{"model": "autoregressive pixel model", "dataset": "numbers of one to four digits printed on busy colour backdrops", "train_examples": 147500, "horizontal_flip": false, "levels_per_channel": 6, "activation": "gelu", "head_dim": 32, "fused_qkv": false, "bias": "all", "drop_path": 0.05, "kv_group_size": 2, "beta2": 0.99, "batch_size": 64, "epochs": 6.7}
Rows from block 2 of a small autoregressive pixel model, named by matrix and row number. Rows with one number belong to one neuron. Each number is 500 + 50 x the weight over its row's rms, rounded and kept within 0 to 999. All counts start at 0. Numbers have three digits each. After the name is the row's rms in percent of the matrix's.
Before each neuron's rows are labels from the 100 images, of 14976, where the neuron reaches its highest value: "responds to" is what is common among them. Only what is clearly more common there than usual is listed. The data: numbers of one to four digits printed on busy colour backdrops. In brackets: how many of the 100, against the usual share in percent.
# fc1: MLP up (model.blocks.2.mlp.fc1.weight, 1536x384), inputs 128-255
# fc2: MLP down (model.blocks.2.mlp.fc2.weight, 384x1536, transposed), outputs 128-255

responds to: blue ink (25 vs 8.3)
fc1.354 093:508503421570475421476422656467471400459480415482505456598544515457456480602488513520500514487522486571520487412446467470547464552463567381617447468524491494506460454462428513453472517583580483487454467487518387465527505560535463574500524480577519477534523531577408557553453520462568517518464479482536383513401469539490499489490434512549436474494468550423450479538537500436557547490510
fc2.354 092:476381486510400500427487450460474526489482601444641410511561497545507473512427456603513474522519538472559529486594628469516458549538504450513576438568511532497543429480527518432455537511506401469496498453584432561543504526583476509526545531534501573466537505492550498519535438458505577483506507470488486501469545603519493567492452474518460435519478560469521574580535484458509581521530

responds to: on a plate (72 vs 40.3)
fc1.359 103:477463532525432368474479537482526394518546520518524509475504579476470614614600468485538560465505465492532452460518416587585608591548555512541600473434472531594478477449497528497537485510437554390454545529466532489416542419462466477484515488451530539510505610535597546533460480511617491477501442487462556479505436484444566506501482502556579433458543495546461405497481545553517418532503
fc2.359 102:549499481471627592511514512551529388484518597483553516459477541485468558509544542459412432484477476527493466468428502501528501557461468483459523608526554458499519574531497514590520495476499445441537505461497490467469519471567640463623485458439449587585473498532565565553478542512569549543496416413494475574503411547585488571425520527535536504466494427566548460542455486509535556502437

responds to: on a plate (67 vs 40.3); white ink (48 vs 8.4)
fc1.318 098:505550412525494541547376539513500425421503546497429536509543498577510544458445470486468533458546554425540490571524486523509612500549494354532494466560481392489519497474502524430463476536533505410585421497508541555533578461611431501454581527533441436487450509471438550476477577436508561557461459480468488466580520496494501506542502501397475534519578521431468503509481545518442462628476
fc2.318 084:559515516483486459490528472491496385487577483530522549513467494490609446502453508533542501497617606526391484490518515408597542394463592592512537464449493484430544492493525532484495424527454596412452563431480508458421527500500477546471416486574515401557496530630460511538539489516533450480438485631504429559469543465486490534505527516496456548474487463492528478452447488429480420547557

responds to: brown ink (49 vs 8); yellow ink (30 vs 8.4)
fc1.688 096:476503563486437487521421466537541495481498500524486525472496491518438464467577512486391496536580485479516487531442575502540464525461529531527473464606496595516490428482466469442521492615585558498623479530519526502565476489553512442460494575551477580457525509530424403573633519617554564445537405439550601557464477417552449451541419445486578498431501517501487495475511472458522536512552
fc2.688 091:432464458447422488513503413486479529487519498507451530541504510499571478479539550483484511542514513664548460483434515506476567505468469524523549391438535555463523393451411538419454493611470570461551485494482419467576530470516511503508459504521634489491497419538497457479522463452440500402480512546548507521504554510530508458500532409461531467533480520592506556418530457462456527568486

responds to: on a plate (100 vs 40.3)
fc1.38 100:434508538531431513563499515502490420521530451436498493447501472533396396523431547522492505430510469503490467469495533527510565524523456437475544498485562551536426531538469469491435570480510438499510470418492535511536547467596532471429486500487499628378506542460426490490490537517552556583561555484555641562569531469485423441498466425463494578428452511463479557452485519529503482514519
fc2.38 088:499479536465415533546471486487495464462579540484485501556437473551491411429502475504565485440447533509430481530514504566543425494474490493641598368475549486475500500510539465518469536431540442527446434455441523418513405633512524540398534403524513445461453473449457460545564493461447462606512475522535463577438509523468496423553498532533420500552551579445583510515502560412521542480544

responds to: brown ink (43 vs 8); blue ink (39 vs 8.3)
fc1.515 099:483528537468496530470524519518526478500427576506530482513502496492526404605465423468407481471498487502502495536481559422488527433486548466467458540572591509510537481558473467449484529498597470509503561551478512397583474427493402490454547534594564603442525530485429469528533515564469526537510544417459515460532491494507457483549512403424446472435496500489474471474618439509474552631475
fc2.515 102:439555445558469479457459470389442504431498469510515418502494536431538466398433484488540601469521651538508477537459443422579511537420553444513601485477532417432463496502464453394537595551589539507467475554507474510483547512449549464509572463523504498494530566502515561512372505474625455411480563534589451481396546541543471456496354425514538471534428571547537489483568473461515497460554

responds to: bold (85 vs 46.6); length: one (50 vs 24.6); red ink (36 vs 8.4)
fc1.565 104:509545388534481585372449531500587409557420497479515462501440493564479471476471483576427462422516457477540488458518479488511520536546479423590575465545470434538484495508486476449464503550566541522473524518537445534522571466495427438495455450517513480516499493511416506467525517490561587466572476486491501511480484459539487456549495455446516522520523514425466502496401546524555595482505
fc2.565 103:561413520459427447547548449520526531490485430550471548489505479529598471641590475507570452447506541540580471577528559472570519448482553572539507470409573547480510465506565479391579456516471527500501475527501488519551460507434383489437484508543510445509524562524476455547555526527441427509478559492588546574517599502486547392575662482507477473495398543562537551485495530498549556500525

responds to: white ink (28 vs 8.4); yellow ink (25 vs 8.4)
fc1.184 100:463504411519508615488500569546384514487541503554521500451451566469584500494455546456550575480515538466442493504429435428529531599447530517512530431534480426523583504461506511515526469479501478533480541462480536491470457515430493516488512486467438552582462497451479414441485503458485639499462482529524486504498524443520518428626392554514568439604570482490482467450475526580544540555486
fc2.184 105:540503492439552455497479597504463487490507500497490572436465482469480547421461522542523505384545484448481529438575489428513593436549507451536483483485511500470471513552549500549495437423524468534481435492485510522460435484551425509413479578509439491563514470412456472450516568536463421516493380536551510511461534499399570608578458535571453476531638557534509527533522538531460433501403

responds to: on a plate (84 vs 40.3)
fc1.562 104:419378498413611483484440491545498491456418458455508467442431514432522456540492495504439574492431489420575523547443552432477466469430573472417512494471584522501493484570421438493436598439553479438533534525489510395515566411532548538465462518539461554417496564487381467523567536495486526526547508515501526431556402524498560468509510457450448512432500441482545509496562508460490514515472
fc2.562 095:489447530547525555534508541406478414532516536480509449503430561481532458419403474543580530453514569405526432597504488498454609526451409468473498460588597401513410502522492490442527504507549408588482398502524509437587498538531495489510548517475523511486444618442418524496552471488558512589431485554567480528416518541444471455505390599473502506398476512515427481458514525486577422531455

responds to: bold (78 vs 46.6); length: four (56 vs 25.2); red ink (37 vs 8.4)
fc1.476 100:538514557464444567562522466522441421528436449458438506525508469540518523496527500457459462576549534506543475500508471463540513497403465498499534481468496483563571451598479474518517559627553522512538494504520493516452540390476566543508499455517462490576524547499379563546501541465462571508515519504537544540450497481453523489581479413397507490550484478373479455553489463527436593545430
fc2.476 105:528502512525483478458476533551441514540416528529543466490530510433500546479448575470441582514626540534484440597551509443500497470540455463419473508468466523530535524549488471500464596376500499427533516481513491535543607496436531489545485474491428509484492594443463573492548484427480507533444606564551502612534489488571494503531524415510530457529524432346521448477521493481406451434547

responds to: white ink (70 vs 8.4); length: two (53 vs 25.2); last digit: 2 (34 vs 10.1); first digit: 2 (27 vs 9.3)
fc1.392 099:465467468597569432474443570529393546527533534499480526513499492525538513458560479384528507503412443562473533511621430507493585572452459529398490524540451478423505400485499508548503487602451467478429543353469512587385475441387475515521537377491516409553523546443515479506492534454501467525408521444498433418544619399455559450483422493497535550543566536520488496482417452531507405427528
fc2.392 094:490481497562531598422518460465419494392531474534493434449459540474564471501514431496479513501454493459527531559491533472415520527563527536505426526481554449445506560490578446460510442457539505484524450454479589576496454446495474597510476525544466649471508565398562435539563465429469505545524518460580493598508557411474617476547512588472484465532466484508452468534523546520536536437507

responds to: on a plate (78 vs 40.3); yellow ink (31 vs 8.4)
fc1.320 105:492381419478634448543542506539496535405554437559497458464387505484475439498516497503468467556426416615447519502473495484537574509397487483420462445494609498527489419467356447425505502479402509470505511550473534454549514483417495499539515573476463626421516504503451440520470526494605506539551589512515528500554420478443442481523446464496575515436441530529437552424473475481500474552562
fc2.320 117:551539562633484473542604501496534347505476484455460468519577468536546462488497534518490569464464434509566543472516505531423531519465442576449514464490528474558492518488520410434499518541504470428470471592502463518534585461507521555510416495386561453498528557578476552581480477460479339505511567442378513462514521589579467528431555500511533521442457532463529446540534511524598459514460

responds to: length: one (54 vs 24.6); purple ink (53 vs 8.2); blue ink (29 vs 8.3)
fc1.349 075:556538504492461521468512464529482509538481475545494602554464490521485561548540470489566439532472551494513412467469516410540433510505499428489511516520527486477479530467473570490539578527568440527447411479511489486525503535553468389532481477533565495536297592447517483480450393497541540457462554528588526514445439444447433534444486556559526546493502484504454482506563436491528544465585
fc2.349 062:668489467430535560498441433410463454512491440470468511483545477494501524515488461535542510453633549482448410454552501466502575560501485572493410559561509532459524591504497532474534474549444492446543522444479482553523500467475465513464489491547582519518453509440541517524598527471588504522336531471472523631504552419533567545381460557515511550476530479484425484476439504567439502550526

responds to: bold (77 vs 46.6); purple ink (75 vs 8.2)
fc1.645 107:437412453402432521515504497496488490578521414383556502422495511495415367477505523528349554604496480588540506578454463476532499490474498487456520550461507493477395463568523410501419488520568573498541507480536496471543593517482522485408485529522377574427529462475564435496499432448573522496571495454550506513507447473495485448523397510520452435474558575552453437520441602536524528542492
fc2.645 108:510414520467467491519417433486463480500479456554394480494541517552543583488477395556577498520505637406554500573516520545521552474505502536505483510495458495507476538409596439391477584525458485527405560431453515537517496559438468550491522483623478420495497476482601582417503452517511471453385460489610405471430578559463585413525447477443549549476380464461525553469451497494508551459501

responds to: length: one (86 vs 24.6); bold (83 vs 46.6); red ink (29 vs 8.4)
fc1.330 093:477552468383484481461513562469482545454470468481591524519554572535476492522601446508497474393616597502454556515594615614451592466556506525494487493635421547502502463494547497527474539569436405547493475416444525542515494483601549449495544462498455420538502588529532513487453532442548565531504497476406474487540516515520465511471508504367481469463555548573541554438533499477536464499510
fc2.330 090:481546525525513562500431504492474463554464468578492422463525526487508517444435504516503538532467332483455519502539426553489458568537453443424480587433559575508445533568457456541519406467543479617570442485476518549488430497440423530447559531518524672464456472451557455524465486505579487570511477437522508497492549460511489428672446556536575491465536503567367409493511495539587479518526

responds to: brown ink (29 vs 8)
fc1.135 101:455468517468393435509474465559553538568584466470458503478468547470547484560516496498421482465458424593511392508459506519491552428526477586556553517490453549542502422431494550493509520502464468506575484519502542381523444565485431508387473555503573459496449526597534430498558428523503619465536429401449547459510451413516424513581431452474470489428551520548386440480520436485543531584478
fc2.135 112:454423532509504442392455461520480553547530428496442458530521473493484545413462515453431416459560608520546437442428571520454504606493435567517501492473498478478548460535406492468459451542520457586498552508481438510502536433497472579463545452478563407576534507502546471447620462384481486468551611488636435513475475458446554506543450518419464540513479515458517498437536488488507495463502

responds to: length: one (54 vs 24.6); brown ink (37 vs 8); first digit: 6 (29 vs 10.1)
fc1.288 102:478365516501570470507409653529475485491547543464475485480425465529469472500555530435511499552523437536512497516606505481557606511507491481530539490536474491510427418515494526464461426461495579409532504499401521483408466441438542554595503383504505507551489437551549499512566457509584512532508456418548483420567516478603472494546470467501564513500465523543428447517571514512557471463463
fc2.288 102:456517501571515488435494491572455449465421515506496401513469615421474458484512478521469514557457426504575530458506487495435471509518501583534451520528484459557388500385564497490513533489521480455460428464488557497547475486471550468572493534528454425351530544475527492514461510565529456523540519538446465459491479513516467469600499547484452452477505480506453514482538513510600449467517

responds to: length: one (65 vs 24.6); last digit: 6 (27 vs 10.1)
fc1.307 099:492540500460571510409555585393494564433462481521465502500639408525506546479553544504509450573504521464596515526561491527508471538509424403424552556542404460432537501514483517510432586575480520646528561537475505438553546515491476491506491460496494468520508484459421506524516580532448503468520484461485544515470566532554496523554549421440447540558555485478455458480501487595448568451565
fc2.307 096:559489512471497509583496479618670432468479453478527548497490471456538520508479550514430408498446497612444567417322462474574455480518559486474488531459515481448497512504524539516465501581532482525498623536513467515521496507550516474491495471494414543478511448562551524515442517533513511486492472554467540481499449500538440513465513492512490562522564458478525548504446591455437487632528

responds to: on a plate (92 vs 40.3)
fc1.382 113:448412506506412457465487556505489499560538469582572427459445590430384446412478492404313558556445446529520485474404493471548473452410478568444487472510488530614469468508459532569501478504453476524481423459495552455549502489538531504484514549468486477497479427601485491499429441539488592539556544412464538508561458536553373458513487482448583528472586567514545453476477491456563447566469
fc2.382 134:474521477528491430558501457536638491525496445502448491557473465544487507555559518551538515447467551515429538485514439492446519475548562548606516493533500529542489471385474474371439524626493419500434532534445462482636486549427504417470439498489517395469515519578452530462479457500521456409535540478501494468426435547538466513472551396472563453480474504418479624487521516448558526419525

responds to: bold (83 vs 46.6); pink ink (72 vs 8.7); length: two (58 vs 25.2)
fc1.270 106:489588510557405511455524564507483430487551410423539483526596505476507564459485503596448604482583437463503515459489395553538633554545551415451553613472506571599508404491460455504482518457426515576599495445545524501501559500536514420571534476463526473455547534528554511467453578501558502557506526402541444487632493513539478374553388549444466491515448539450453481479475514569500438464482
fc2.270 111:557551514594416577478501525437514574526428546599507572512498551464586437462464451558455472514537560506416464486590483533451513378585543556525452477524425544524592499506521533377557524466429585487543491514506518562575565457445424433523459533524450447491437498451528457513509490453408391485473482560548517489502612514457521588478523516403473508522467513455424579529501491425460442447472

responds to: on a plate (100 vs 40.3); red ink (25 vs 8.4)
fc1.219 109:440458593597530493480538493479430500537563476441461514511561456520402438438601502569544638476527460370549510529538461504543481499528495555566537546541479594447478496504451491612492520462479436462504556476511471474353484462563543600494441548470473493489436530469481500451477507468464545538477551492459435435558496563579400504500467503422414518470488514491522446479500554539385408480457
fc2.219 120:482457487535598465458470572506495480478451530539515525437511523406372443572539512499505443490527534411440447461420541416525416592467445524385447552518532567459443485423518527483484557500505507556524489447473521563493558490575500475481571551471503553478537493419527566361520497540519476526473543527555551427577513490462588455604400484488448447517499477447451541445521428514472487402523